From a checkpoint of a small image captioner.
Model: 6.75M parameters, 64-pixel images, encoder arch resnet, encoder norm batchnorm, decoder width 128, decoder norm layernorm.
Training: adamw at rate 0.0033, batches of 128.
Data: trained on rendered dice on a table, 145000 training examples, 7.5 epochs.
Rows from block 5 of the image encoder, named by matrix and row number. Rows with one number belong to one channel. Each number is 128 + 24 x the weight over its row's rms, rounded and kept within 0 to 255. All counts start at 0. Numbers have three digits each. After the name is the row's rms in percent of the matrix's.
# convs0: first 3x3 conv (encoder.blocks.5.convs.0.weight, 144x144x3x3), inputs 130-134, a 3x3 kernel for each
# convs1: second 3x3 conv (encoder.blocks.5.convs.1.weight, 144x144x3x3, transposed), outputs 130-134, a 3x3 kernel for each
convs0.10 117:103127112115130118131129119139149161121123140112121116102120119123115117132137134077104107120140131111143125162135145181141139163150132
convs1.10 099:162164166135159164164157156158154145164155143175157156163134121138113105100093092111108129132130142133135136118087045139123102133119099
convs0.11 099:145135110161143121152147130154156143157139143145121120166134077224197126232212151106145132136148120122135136158144096157144131158137134
convs1.11 098:118129130121127137124125143106087096117096085124112099201178157217197177214232202119128129125151153116145138126141154104099125114086079
convs0.12 097:100113127097085105097087105117122136107118140102112127104114136100104110108112126139140175151142146155135122140118097147131127155150143
convs1.12 091:156158149165153153157153147130138135124123127138116121122128135138129134138130139117113110117115104119111107101132132104130137078106120
convs0.13 126:122129146112109125121126125108141089147162116159138097157145111161153127143154135103181197129116101106088123184147187137135130117129096
convs1.13 139:109118116143145134170151142086079090079090111066082093156174160189207173203194165092124092142169110156151116076119097152149142145142123
convs0.14 103:146103093129101077127118106137127124127116122120113115134115137133126126100103120141184149147102125141067071136081071151142112124146158
convs1.14 097:108121143102111114111128130110119124122115103118110110127122118138123121124104110093116121132137119151148139083070093099073076149134069
convs0.15 105:123137127123121130123130142089105109118134122114130134132127126132127126129137134075074067095112075123103113155137152151115157149142138
convs1.15 100:137136140115107118111113117131134137132139136124134132124120096140143105140131088119128155133114131141138124151168166124102166103100130
convs0.16 094:148143120145138116128132110147128129139119127142129140104105113113099108099104115134136144125106118120117135136150119115152136100098114
convs1.16 087:120136125114128128097123123127133122119117122131123118121122112099092090073076082122129169113088096120091083117125120138126108101047063
convs0.17 100:147124113142126125163148152148154148160165158152160166124118129127128128147129123092103070123126086137129122069083121097094090156151100
convs1.17 112:162169158154172172149162164121131126130134124134130132120115117120118117126119120105125148119107114139145130103113138122071101149106101
convs0.18 080:126118103144126110159144140144141153129139142126136134100109145102073087115111107115139118136138131140098077145128083172208161127186188
convs1.18 075:147148164136143146118133140146147146135139142136135140134127105127107103133118125137118131147146134149143139090079087088070081129093058
convs0.19 083:135122144122118130124125135122111117126120146135126129136134143138134144133151151161152092130133096135139108125089080123103094128127171
convs1.19 074:132136134119121127133126127136137134136146137147148132122134125098131123095090104130125141081112118095087077148150134093095108102090076
convs0.20 106:129135108120116118127135133119134127145149137142143127121114127120098094132113116081080091094139060125144097133129150170115133140173132
convs1.20 096:124138146124129142123122123145139134136129129133137130103117120136130121140150104128127177152123145144137131114155175066050148107080104
convs0.21 070:122112125125121120135131138138122125128116113136130129109117126101121112119117105131166142100106074109093097044096212033091207073130178
convs1.21 083:122128121132137130143146132145143130143155143136150146137114096121108102105080083143129130126127147103141159209175134173199113118177126
convs0.22 075:104109114120114120116119112145151148120125135100114107110120115102111107086102123153161107147143107115138139148110120136116123152131125
convs1.22 066:153155141151157147157157147133122127147142138151145141133091096142126088134122105089091110105100141130116092102097101121098111203119092
convs0.23 056:122110123103108091104102105143133127131125130137133135135115132130144123116149151122137100139143112142115107104085133103077057123095096
convs1.23 060:109119124127129132134138139121122139134133136140139143103086067110083065099089077093102136127102111131141152111107144151146147155132125
convs0.24 122:135114107126116129132123142125120120130148122132145132104106127124124119147124130106078109140141054152167108120112119148097130167134148
convs1.24 109:135136136142125131134119104121119119118122116114124133125131120149131100147125090098094114143105085148146121135154188125085128130124112
convs0.25 127:138152132141122116147132101150132129151129137147122130144137138126104105135151152130139128167135120161118109119131150165095114129110101
convs1.25 139:091097120104103116149123109116103115118113118130120109151138129138142127109111124099097149149090075125083065101064068127089038102103127
convs0.26 103:098101120105117117120136139155151152145154161135153146132128118114130153107108145091119105127141121138129153140135123129167152139170179
convs1.26 101:165146149157149148165153133119108110111124124117130139108124135099092108100096092144149131097114082117102100131141126141163137118124094
convs0.27 098:132116108131125118122124129095113127129129142129137142123120139122128135153147126077092093074090042152151130065079134041060081107101099
convs1.27 095:105101113125112121117117132111133122120121123111115119118111109130102097125106112060085134132115119161145121096047066120064091153100134
convs0.28 068:103099108098081101089083096138132120114134116117121130113109124118109123121117118157146128176144123218164130099103082141137137138139135
convs1.28 060:110126133104121131095111138160157164154147156139154163124143138083094100062053082140144133093106128103093097153154188143150170104128148
convs0.29 098:096098093101099098100098100102113132083102104080078080079085108058060086035047076105105103124125122171173166131130119139146137135131128
convs1.29 117:160159159151152150136143141108112128105113121118109120101108127082059070076047056112113109101100100105109125113126134119122132112123118
convs0.30 094:138124110132125118126121117161120098166129100188147135127137127115123117103113104141158193112142161107124109105105130093080128057092174
convs1.30 098:114112128101109132115122143154157159148160157165174161129112100103094097089088092101100143090100123077095114163151116154131124142124115
convs0.31 102:123136132134127124123117116127152164134144148127133130116120102119139121144148145098132161077120132097176138093106183078094137111071054
convs1.31 099:117127121111116116104100118123121128114124117094108112124123125128122122113105118136159146176151120172148121157074072167112103129074081
convs0.32 063:135120112130124107131122128150148144142147149138143148128122110136104086143099084120122121113095117107126154152134143167176110115131143
convs1.32 066:121145146129139138120128118136127119142138127148133116112122124103114122112107131109113168136126086134135101087092088131089079154084023
convs0.33 121:139114152128108120125108116120097121141123138141129133124128135131122126117107112140135090103108095112113098105077076111080068118141153
convs1.33 129:093093096087087101124097105136148143131136130130125129102125136079130133101116117119123135056114109102128089102092100102076085133097091
convs0.34 128:125127135115122130129133139056095071094131094096129098144134141147129118141142131115104149147109152154139135112118113129118109138132113
convs1.34 115:132143144156143150182172160110140150110120135111116109142144122168167136165155146095133125112121107109152136142152144115123128144143110
convs0.35 108:121115117120112120116124129142142169137118138116114129116128136150149164140148153109087062115121118120116140157130132137102126147148130
convs1.35 109:140141147128126125140124110081076092080071082093089102123129149134120126154148130154128120130128139152144161077068085105081078128128111
convs0.36 101:118109113116104110114107113136129154132115121139117118118123120134128136127133150143152083148131065119119096163127138184131131130131131
convs1.36 105:117122118105111106108096098076075094080071086093087105102112126127111110148136110124121131150125133168126138028047084106110102148133116
convs0.37 073:127111095133100104138130128131132134125125129126130134122112098114114102128129116139137122153138139129110097133122108117135145123158182
convs1.37 064:150140137127122126126115123124107109115126117136138124125120140116133116096111095067107135095123168142142157092074075115094078138109110
convs0.38 113:118140140120133124124114115128118119135132136131127135157150154118085091127119116059083124103123172141122109120072085148121118139161158
convs1.38 115:085100111131118133145134148100105131091102109086098107116098098123124128128136154137135189170096126135109111103076071082051084114114161
convs0.39 095:127139156121128163126122135096109118117123145121141135132136163116113133154106093140059073076076084080150111171155086160147147139133153
convs1.39 090:119113118125120126119127121121129121118115121118119131117149134116135126139148114148145205133132181137134111116121184092123158095151156
convs0.40 064:133114118123115111120128116149130126135135129131123133128116131129115096130107101109121102123105098117094105096129132100126174141140180
convs1.40 065:124131131113116121120124135119132113135131130142139136142148092140131106103093094149127128155146110120107088114117122138154124111150130
convs0.41 102:126114163146127149160146138111119139117133149123124145110139144114113123120114107161114065119096097136123076111112137126128155144157135
convs1.41 096:128125123118134117135137122118135140126114123121121116105132100101143101127127113164111122145122099132108086110091131088097131120147109
convs0.42 052:119122119122104111109101126134107119131121119138136126096121132125113140128140117148152156154136151158123136108074105092069039137147118
convs1.42 049:131123151127140131111131131136147145139132142134135117090102107089074077059049070126154160111107153110100117109092140118109131128110131
convs0.43 063:096107108092101104113111096122115135115114140121127129134135144141127154116139152150116084136141132149149172113103075126115092117128129
convs1.43 052:176153155155140137152145147171145136180173151184165155089061084086046054061049048161133138110102173126121150137119108119114143146131131
convs0.44 119:134109106125112100118108107165120097157131118163138128129109135134143130125121113168158127130101100100096084146080060122109106082120202
convs1.44 113:073076090066074090088081089094110108104109102107115112128135143134140138112117107076094123068121132119134131138129118109106117126106072
convs0.45 111:131106111117103102127117107096090071144137108164148131113101108114105107120114123204160125153096074158113091092083090095099074114138110
convs1.45 124:116121119126126128114126123100113114098091102104090099143133120165159142148149139089097100114113111120137112107115105108112119126125127
convs0.46 078:127106100129114107127111121124129124125123131129118129134110119128129123119120110172150151129089084131078084165104073152124105119140172
convs1.46 068:111101116116113113119118111124121123118112120129111117114107113111105114085085113107123131090130129122147133149112102120107096129104047
convs0.47 090:122131145137133140139136132123131133131144139132139144144151145142149150154168143110146092073076071121125102165208255142130160112125116
convs1.47 089:113132137125121131128120124121110113113119112104117126110136150124149159135160138128125128158129107119120132140119110137098132095100102
convs0.48 083:128130144120118131131129141134131142136137134127135133125131150101107120087096099118123122099124139117117142138137124149134132130133126
convs1.48 087:147131119148131119158143133149143147155143145154146140149149146145134130134118128147138126133133130144155163130139150143138129147146129
convs0.49 098:106105100119119114130147140141149158120132128101110114100126146116106109117124130100124075158188143149131114128117100183170145198181176
convs1.49 097:121134144117131136132135128115110123119123121134133126152141125144126106150120125132095100149117119124117139061064038135126090149188121
convs0.50 097:130140132121128106123117119133146142125139146105135135112130134114123116137130116077114088099144140131132150098115178082057057132117052
convs1.50 087:149144143144150144121121128086112111107114109095114119132118122125117137120114131122129120141131128154157155097038092129054081171109073
convs0.51 116:141145132122136119126129123118136147119114142108110136114121116112118127151140127056082128107106088169177142083098146115097102123126110
convs1.51 113:111113113117113114123108100117117106115122107107104117131101087125103101107107096107126211132099117142131119138071085166089072139095113
convs0.52 114:123149143126136131124116112090110129124126149106123139143145125122112110159119107074089084121121126152150170131131179150125104119137123
convs1.52 103:115114120135121127143127141124138124120125106108116115111119115122122148135140148126130186135124160130145145104071087091058123129121132
convs0.53 116:130135112135113097121104099124134140134127130128116106161170157147141109117122112073143142121175187140140137147128128162117112166146116
convs1.53 119:124124111134123115137116129127114137129110115127114103117108111128107111144137142151126063149153078101120115140111082107116050123127094
convs0.54 106:126141143124138135129114120095104106124135120133138130150148149124118099142125129112101151097111186120114140148172153127121140110098097
convs1.54 091:110101108136122124152141141109125138101102112100114109098111120118111140129143154127146149112103136082118121106058074092066106104127149
convs0.55 106:140115096130113117144118121133141155152147145140132145102107110103113111124114108100098082116141089139205153067092132089067099183153118
convs1.55 112:126136134134142131126133119115120113121121110115119117128117101133120120142137125072099132114096119138134130083097135106062092117097101
convs0.56 091:142141131161171149166176155111125128098110106092101081104113122107118121114122134072090134098126160109146166111126131156147107150144107
convs1.56 095:161160167158167178161170178143148154137143141148135130091097112100106112104105114130143140111112111106098103115132137134142136156151126
convs0.57 105:116087080107093094116115086141145147120131141106110137155133151145103117108118129130143165137109148091061125125081080196188146165179183
convs1.57 112:105110111113113116136125118115087106130101095139111106113093087111094101140116119117105101157105124127125134073052015118072013148146061
convs0.58 091:102097103096092100098089103126131136119122134116124135116131130110127124101112129117131131123132126144136125126123103124132112124132134
convs1.58 080:131135126120130131109120126109107107101112111107107107133140139112103118098087110122118124103112121102117129137157152131153158109124141
convs0.59 107:172140096162127108152124098155156153144139136144126112165145122148128119118146144149189189146143175100080100133138129154124113142151118
convs1.59 106:110120124127119123136131134116102122118095106126096092113128120137118115139124120112113078142154075095115105127077082125088052144116067
convs0.60 098:125124134134119139146148133153153144137133132132138142141118143140125101127137140152143099186140080184133079132097111146139131144126139
convs1.60 084:141134143130134138123136133112123124128127139132132145105085079093092085093105119121096102162121123146120117076121146132131108062109098
convs0.61 095:125118110131113114129108106123146150114148154124144137106118099138140143146161165111094164119115120137178136071163209045072141071033043
convs1.61 085:109114127122116129119116119109126112106118104090105111169153132167141141162138136108118110161152104148143127134059047164133084125119104
convs0.62 098:133129131129129130141131132097111099125134122127131112144146142126127136112117142215183147199162152174153154102048057123093048147145154
convs1.62 111:115115114114114128124126130095097089106076077110092082123111087122105085141110082118128101126147107133120103142140145138150147170127093
convs0.63 114:115129132118101095115109100114126122121128124104099114101110125127128126150140126117119106095125118084149121161115150131117085105108094
convs1.63 113:126138133123127146117117135125129111117122112117119130128124123134145145142148146157154136145116125123144126062077087100098139142137177
convs0.64 091:100101098107102105115115110110125125112119122110112115083102119084107125093105122148158141144151148148156158134133112160146128154153137
convs1.64 098:152150147148150142146149139122120129121113128140128115117117134112113129117118124124126129100106125097107118138145147119134131131123111
convs0.65 116:142155145131131133138142130071089109124132119137150140148150141138126104152120108108072111129119161146145137112143130169140148151119130
convs1.65 105:131140147144141149153157162116137147103123127113116111132134122154143144155144145118149184114096132091131146147120131082087133129138132
convs0.66 097:133126119131118114140125130161143139130115127125116125120092109119103093115123107112141096131128124132118114113118108110109127117147173
convs1.66 089:131137148110121127113127130132131140130148142148148157145148113122111096101101091123089104123127095097108103129120118148156123133156119
convs0.67 058:152154101135144103123118100133127114125119119148133123116131125112129123110111122173134136145099107122105102118125095102119118082098137
convs1.67 065:106120101107117124119138138135133121131121129122120129129130112109087096085056065129128168129116144118103087140143141148144127128114102
convs0.68 079:138153142143135124139143137122123145124127138143133132126118107117105116152159143096115098151134097150149122185150159193116077112072064
convs1.68 068:127129124126119121120115108118118123114113114132112105118109116128129102091092080108110161164079078153082062103119142140094026144077019
convs0.69 127:119112115124116110128127125135138159133114122132116111112111113118134137140138139149114083129112108128122143167139144154103120117122128
convs1.69 141:139139154127122127132111113091086098088076082109095114115134147128125134151152134141128126131139125145129129059051080086096081122110088
convs0.70 076:136124118132127118142129122160130104159120110162141130124113113124111115141126120139173141135129111123118079101116115089089130072084182
convs1.70 080:112107105108111118114124126122125125127129130152137146125117094120109087082077078112121151126124139127121131156132121148139129158144120
convs0.71 112:126116115126110109123122130092133105121158133129146129103096098122114105112125126096096155092106071138125082155130169152129153120155134
convs1.71 111:136134141132120130131122114125140133119127137117128127123137134149151123141133105128121118134104112161134125134144141100107161091084117
convs0.72 106:139136125122128140130144137134151143158158156134139146110114120116104107129126118127109088131126073128165122144128131146125103122157105
convs1.72 106:118132127118131129126140148145141118133130127119120127088093119118112115148138102105108159110115143129125095041096147072090155135122161
convs0.73 073:168151113178170137178177152137144168129127138133132134144143137126122137105129144127147125173158140188152161098077086134089074138106088
convs1.73 068:149161154138161147134152143134124135125111118139131113084081096090090098103084095096109165094109118124108108147135161162141163175167163
convs0.74 122:139150145126116153121123123107131124111149131104138132128126144139116139132126137157116075186136066180161200168130145171125144130170122
convs1.74 113:119135132141143138158154152097098094108090097102100111132156129163175125178178129126136144146118125167127101064141150101141155127143170
convs0.75 112:146156132147153129138147128129147156135137157125129152107121119146117117193164122059091132087119109135163157100129194137119113118135113
convs1.75 109:112126136120135126114106116102108099104117095086106109159152139164149148127145145114112168148124127140147142151071105161050070129099061
convs0.76 133:131134129128140136127135142111121118093102102069078078143154159146160171174175181114118128122138151118141158126110117127120116125128114
convs1.76 138:140144146145140142146147140121130136119122124119124127133130139141129132142130130126134113129130125136137146115130131120127120153134113
convs0.77 127:137124159135127145140124129103095120130128139136140145126131130136124127140130110139134107105115133116121113120085067119076074115134161
convs1.77 123:111103105118115103136126120121133137118111129127124127127128134087114127107099113183142158088126135091103093155143114127094105100099091
convs0.78 072:111115107122109116120119122140153174122133147091106117139152155143158160143149170102083098102122116113128132108114111153130107159151131
convs1.78 086:141133134155145136138164158113116121133117115135126122129126133145135125152145142124121104127120128139138138143134133133131129174133137
convs0.79 052:119109123116111112120110121137129110140122124145139129118131129116141118135114109151172140146134128153139118140091073116108100114108109
convs1.79 060:156149145146150158141145151145148139156144128157135133088063042071058034044053037117135145094121129115127140136105116082100138125129114
convs0.80 115:173158163159142150152148154150158150154160152145146146148128131141140147155163164176179209156129155144108133168158153144143159153147154
convs1.80 108:159155152170178161174175160123116125126122122134126121143151138160160151150148136117136102131143093121118090083114123117140140107130125
convs0.81 073:132137106122112118130124118144125124121107119134124136106098103120106084100099097112135141127139122137125098123115131094090140101124164
convs1.81 079:158149150145150144135141151143155154146141154162160150113098076101085085082069078121119137121124130107132131147135118161148135130148117
convs0.82 086:127131119158150126163172139134140134121122128118124122103123136081091116066086106133133125126126133138141149124122113135129116114112101
convs1.82 103:163161160163168158162156157140140137146136143155144143137130137136127124127122119122115109107107098109112116120128136124130125131132106
convs0.83 120:116106148117097134119110112112118144129134136125123137139147167117104129111108117147146056137139100059122101149119176096145118111153130
convs1.83 134:081105113098120129135145129114119115110111119104105112097128126113134125156146109180108121159138148147123154059045059102097139151157188
convs0.84 090:125148133131140135129125122158150136140128122131127126096100096113097100135147137081090148096132140108132111134142125125117138111148170
convs1.84 102:131141153116124127134132127146138139144144150160161156173168133148129114115103091091099125112129141094130118130107115135137119139132110
convs0.85 089:153150153148160154160151154121121135120126128120115129186170149219194157239206170103124101147152128154163166119149166134131118153127096
convs1.85 090:118120137110121127102117127087073072087079072084081076188167130200194165199192171147137106141141104142139122139158164130144156122134154
convs0.86 125:137148113135141110130126123131124164122132161130138150137129100133123104106118106102114134089102107112098115107125156168177148106121147
convs1.86 131:127128128129131119122120110135125119135119122133120119107108124114107113093112127139113158151092070138120122132111075141102055123070066
convs0.87 103:159135120143123115152143128132144146157164155161164162117113124116112110126130118167157132141146096147152136115111147140113140138167154
convs1.87 109:119125125135137129140139134127128128124116124118120115115113116138128124135138127091105135115094116133118099085104114089069112100094107
convs0.88 116:127128126127124128133132137075085049095102074104114102128129139124135140119133141147145159155132154156130104121090048118076043125135098
convs1.88 113:104114112118130133129138145090117148090099123097098094119107099128120116130117126120127103119120099107122105085089110061109123114146155
convs0.89 077:122129122107122120099102110141126111114107116116113110076099120073101117114113121141118116113111096085078097094082098101122176108150183
convs1.89 081:139135137131137132135137136154167165149168171156169173156152117122095087089079075112080105084078118097101104164142135138144115146122113
convs0.90 110:114122102124092092117111107136136136135131126127122113129123113124112116098117130159176147134115156114047073149119101176155092148154146
convs1.90 093:093098101108107105116107113113104120119109101123117104146122108157117096145103101120118103164164090133139098115067058124080028148133040
convs0.91 063:139119083140134105149131125131113118135129136130125148159142139164155138151151137169141101152126116117146130097064062100091064128128142
convs1.91 060:126121126111126111125129109132141131139141125153148136116070098118089087086098095101126151129120202135115160144143146151137138156132126
convs0.92 098:126115109122110114129135131115126127097100105098106102120103128101090093093103123150146127158139128135086066118085081171170133166189169
convs1.92 099:137128123123121118127121113109107119114104114116113110122119105139118098134100101122098096144128121152148128087021041126080082185152122
convs0.93 080:120106106105110108097090098136129132141127136138120128142131132152132121142127123196162103161088065144107092127065073095100100097131168
convs1.93 070:114110106113119123116125114128124123125128129133120120129114126136145133115126124081107116055105146085103109155134157136133143149120119
convs0.94 120:135150156144136138154144146097117136125139140121148148173172163152138120166142136085072105083103157115103126118126140158141152145142163
convs1.94 106:141151150160160164160171174114139145127126130128120130118113116119116127114122124162160176149136160135171168120134149075085134139134124
convs0.95 107:139126117133119125127115126104122122121148154128151148119140142125138150158152149131091107155113048189153110081100156050043073070057047
convs1.95 095:124116116132131131123126116096089089092096096104109106135142117166147122137115103101121106155122092150119125112042091129076077131101122
convs0.96 050:131139117140134132125141115129130142125120137139131129122112102126116108152133106198167150129096096104089104122135069080088083075062076
convs1.96 053:132126125127132143126148124119121121114120110135123112127133112086111115056088112159164130130150159122130147159161182147173174113113147
convs0.97 088:156126105156119118151132123157128123143125124162143147124112110130117102146137120143142142134129128139126105101107117104101131094123180
convs1.97 086:133114127116120107108123119123134132139127138153152134109111089114114097086090075094097141108117123106122113162133111156143132157148126
convs0.98 104:124128121120126123118121112139141132139144130142138136214186124255228155255245167112131119129121129132126135156131103159137123137134118
convs1.98 112:108108111096105112091101111079070074081079074087087086246235174255255244255255255154176138154174150146166143157167159133159152121138150
convs0.99 126:135135124132124115129126123121122094127127107127125103135131135104108095102108128064184217121159215105094116133134129136113116138135124
convs1.99 112:091110108129130126153136138106097144106091120104106084114126106118128114132127137114117098121141060073114113146124099106076054112127109
convs0.100 107:130108099119098095126119121141141124165159146167168156114106109107112112124129127156156126127106066140120089075093139111096086127147130
convs1.100 111:116125126126129125122120115115123125119119121115122118122119117140130132140135127085104115119103118133135122083101097100085099130096095
convs0.101 082:124127118123122118114111106131122114110112100092091081155137103206182143193183138098131119136129120151132127137112096157140112167142126
convs1.101 076:130133153124137135108124132114111117115110120131123119192184164237237217251255255134135127136158138124155134136133147109122134109089103
convs0.102 067:133147144128127143125111118123126134130129144132129134128116125121104092112105110126120115119121126169157147220169131203164146148116111
convs1.102 070:145134125138139130134145137130115121129128123133126126098095092091095084085094124130168166140146135150142158130127100140133095094107052
convs0.103 083:121147150132141147126141137130138134099110105075085077141138122147158137167156131106116112114149163103149164137126106145136095155118105
convs1.103 088:149140139161152150159158160170174178162164175159155168120107122136114107135133121163168093113126114114125122111138137094120133107118126
convs0.104 108:114129124129119115137127147123124129133144147137140139121146127116137137107102123075139203116147183138088101124129086150084074138121103
convs1.104 105:146137136142146142147161154098095148105095128099115099128108110118109111141118147126110079170164094134140129141076115122100082140145116
convs0.105 092:103108114124111109129130110128133134112123125112114129122146157105096097113105107114152120138141152138092079132088096196188155181212176
convs1.105 086:131122124124132135144128121112112115123116114130114123118108096108102128139136163140143111190150128163132127037025046088034022155113071
convs0.106 088:135135135158155151167159150119125131111130137123126124105113153092103118080097103127123109131138126133141134137119105123141111121121120
convs1.106 097:165165157165167161154166162139142148134137141144143133128123125114124124106121132136117105124111101108114112127134135119125127115111107
convs0.107 087:137131124142142142140139135124127141131132131128123124093113124071093113064088116123128131146140139169165155116108093131135103134130113
convs1.107 077:166185175174186171149159169113120128116120129136113117096094108099079103096091096112107118098097109115109114148152136139145134150147129
convs0.108 096:119129116130125123114121126118132145104130120089105101120127120143132130150149134086090075104122062133153118115120151111091082143110066
convs1.108 083:138127141122122133130107113118126129124123132112122124144136123155147120147134089142138128136136104131137130118134140132113141140133138
convs0.109 076:127108104136130125145155153149122121147131134151144141147136130141136128155150139179131100136140106134129083098108083066099109083140197
convs1.109 064:138119127118119116109123112115115127118121116132123134100105085102101100080070084069085121086107140129127151150153175143157152140130136
convs0.110 076:132151120140140125131131120157140119152128131150136132121121096126110103100105094112131164112088096100117121127158122113145138105110138
convs1.110 058:135135122126124124106122117119134119117116119122114110107109108080081081045049050123137169121102122137102094146130115130139120116053079
convs0.111 068:136138138125123126135125119141135134136125125122114121124102078194150095255217164089095115128117120150110121107091094119097131149156162
convs1.111 057:114116116110105126113123106084097097096103089123116110215215185203238230155191191106149147121139151141136124115100117138118145168127139
convs0.112 082:143118096149123114157124118144136125136129134135131132127099107143106099157146140141127123153133119130142110111106105116102139105128179
convs1.112 085:141137119125122109110124114131135140133129134157150145131110107117118092093085090080092137112111139116133121152103100144139115152144117
convs0.113 078:126140132117126121128133131152137137146144140153155146146140128135125117112129117115106103142102124119120164166142141169176124113131094
convs1.113 085:127136130128128122130127110131122127131126126118119116096096107110100096104096106104120187122085104134090072098107093112072037108047039
convs0.114 128:166153134147149115141124113118120105142137114137131108169164153147133103137125109114192210115158201076077101136131114134113127155130127
convs1.114 125:116127114149143130166147158117106131110099121111107107120134118125132129153155150124123078134189089089141119151093116113064059103089099
convs0.115 106:145130126129119115129123130129126109142144128154163152115123140124126145137134145195139125158095052152110058090084051096073052130086056
convs1.115 097:116109114123128123103116117101118129100104110118115110134130103149141126130125132102113087134110087122132127099074105105116103142140137
convs0.116 084:117119114128109117123118113141126127159148126161138120147139114156139129121121115120167140105122140107080096178091053175125068132152151
convs1.116 083:109111117111109112137112126134126130148131109140130124099091096113090095137116101099135100117143114126128098104085119103056079128093029
convs0.117 107:145154110146145123126133137128129147127132146134126142152133108142116105127108105098129156113094132100103143169134150190190149144175132
convs1.117 122:108105109110106110099111110116112113122108103115099093110112119112111126114120128144104151145092081146120126120086034124069002122074036
convs0.118 083:139120097129115109120118127136145141132139132120129131144122104129123107085099114094134158092102117120101138158145103164147124142143134
convs1.118 085:134149145128126132118125117137126132149122111150131117088083113103070109093099146102122151137125075129139125130098073122091069127106013
convs0.119 114:123130115108120121119127121124119144125116134130118133112132143125138134155147129070073085145116055195180155095111125118107098137152116
convs1.119 101:122125137119130130126118099125124114116114123119114117144138121148129126135121104092110203124099122126085071090073127113076097113070108
convs0.120 119:114108123115113135130130123123113136138140147145143153117112120110108144114094129137134094103133108103131138115156166096168192088097095
convs1.120 117:145131134152148156158149148117105116109120118109129132115133149118125122126129103155116134078058074088070068077047106123126107145148113
convs0.121 092:101084103080070067076066067130139126125131122112124107089106128077096115073083102123136148165154154197159144091114078110108075121123113
convs1.121 071:110128128112129125092097105146148158145141156151146141074074101055053071047057076133133116094104112094098127160131158144126137118128122
convs0.122 069:117114098130122106132129134149125120143120120143138126119113103111110101130136128091111196109127145097121061120122118097109167081130205
convs1.122 061:138125123116123119125126115116128122118132128134134135132143113123103109091094067086056124088102139104126118141109120132132125155134120
convs0.123 111:107114144122119133111116123101116112145139133142137128128113118108124135090101123151123137117144162101118160094054075107053081120137136
convs1.123 112:121112128127119130165129136140119124147147142149144153116133131108109118117114116120113096074101069106116068127058075136086085161093092
convs0.124 069:128129117129131121129127124145160143127141126122131118115117114105101094122113125122119073129128087111106089139143108143162144130151163
convs1.124 059:133153139115149145115143148145138126149135139136141146167160112139145107110103077135106099129125115118126105150102118131131113155151112
convs0.125 127:125119131126123135131125141074073034113133088120143107130133146127116135117117133176176161147115143130112109078038039132080065145148138
convs1.125 136:145136123151145141153164158091125150086096130080093095119128114113140134133139140119131099138150090116126079135139157117104134098086083
convs0.126 099:126121138134118123129125121089102096138144129160159142121091098110090098114112116236181165161123119153113101137111118131122122118149138
convs1.126 125:120123114129135136121137128109124122096102110110095103122128128137143134129141130115117109119112100127121089078100116097120140112124122
convs0.127 109:113116110120114112113117112097104101091103096086092081083089100065065087050050065109115135125133144164165158140136126132136132134135147
convs1.127 118:151148160142142145126128132137145151123132143126135140103109126079078089070056073113110111097098103104107118123138157122129138104126128
convs0.128 090:097116120108134128109114113132134135109107125090094107137134134116137145108128130109111099106132165092117163130124137146133114145133102
convs1.128 104:158132134158126128146137144124136144130119138133125141121080115127082106127103109164147091130153150110132140146137123160136136164136143
convs0.129 115:166150152156145138144139141119134136131147136141142135132107105115105109119119119214195184173150157166149155169158162153159170137153164
convs1.129 128:126127118137149131136139135109115118102106111107104114124133135137138134128132121122117088127124087111105096082091101112127130099130123
convs0.130 130:127127131130122129136139145084097082106114103114113110172163146171165166164165167133132158122098131128101112107093099115097090121121123
convs1.130 127:136135128140141129143138147112114141111115128113119119127127112139131128148132126102127093131143102119139120115121109132116103135129102
convs0.131 116:149155154134144150138143149114145149120141138122134130133125108154143140159164158131174137114132080120164112179229255143175203098115109
convs1.131 139:121132126132129123138124123125130134107115122090103118122133139135138140135134121130146163142135133137129120119111089140129138088104120
convs0.132 107:120107106136113126164154153139151129154174153160173156145139137142155172136156185177172183158119120129089099112095110104073078127126132
convs1.132 108:184168159194191184211212201132126138129125128151133126102116106111118112121108101111127101113118084113103094119144152121125133137133109
convs0.133 096:170151105177147107159159134135129142128117121127113115142105069134114086137130112155201199144140159130100122139122110165141108150165153
convs1.133 093:131145146130137138127122144106094107102093098113094084149154148176164158184175147096105079132164123113125134110086102109061059130101052
convs0.134 117:119145131111120125114108112100123150121125161103121150113122132105110124128114098113061087124136107135175158112120158156116104127142132
convs1.134 124:124134136137134145126119123130132119132135105110114113126117108139119120127126117121120201114107172122125126125124136129074148108103112
convs0.135 126:135139137132133148135143142103113095108120116102115112130135147145133141125128138159121089183117074194147117063044055047019035107056050
convs1.135 120:133116113143137134153153152095111118097095110095103106141132114132140126138147137114142088113119076138116078102058070100047067137123128
convs0.136 080:134119108129119123126131116152143133142131141130136139110094110117097067141109091129141091134105079142098096130150110120164182119130163
convs1.136 078:142134141120144139124138150136131146141144142161156154112113091095106106103110104152128122147157136120138130108124122116129101069112104
convs0.137 097:115133106142130112135136114139139165139127148109113125160151139159154134135144130095105071106140166069115186150133121152135139158151136
convs1.137 095:148133125148135138155139158119114116108099104125102103124115116128107114143145123145150070124136159097122141138112078121121074119113132
convs0.138 118:157138132158125118170143165144140131152163150158164165155138130159146138170166169164134156143121114166134111134147174149109123125128184
convs1.138 123:157166144187174165194184157122115126127114126142128120126149130141137132130130141129114101140102079124106122125150145115126126116099068
convs0.139 110:124113104127107112133115120120143119130155136144145120124132113120118125109106117090181235076097097084084092104166118115099092120098097
convs1.139 105:115107115138120125147130123114105115109104120090106106109116107138115121121096126049083097137151079126144091046071117160138090130169096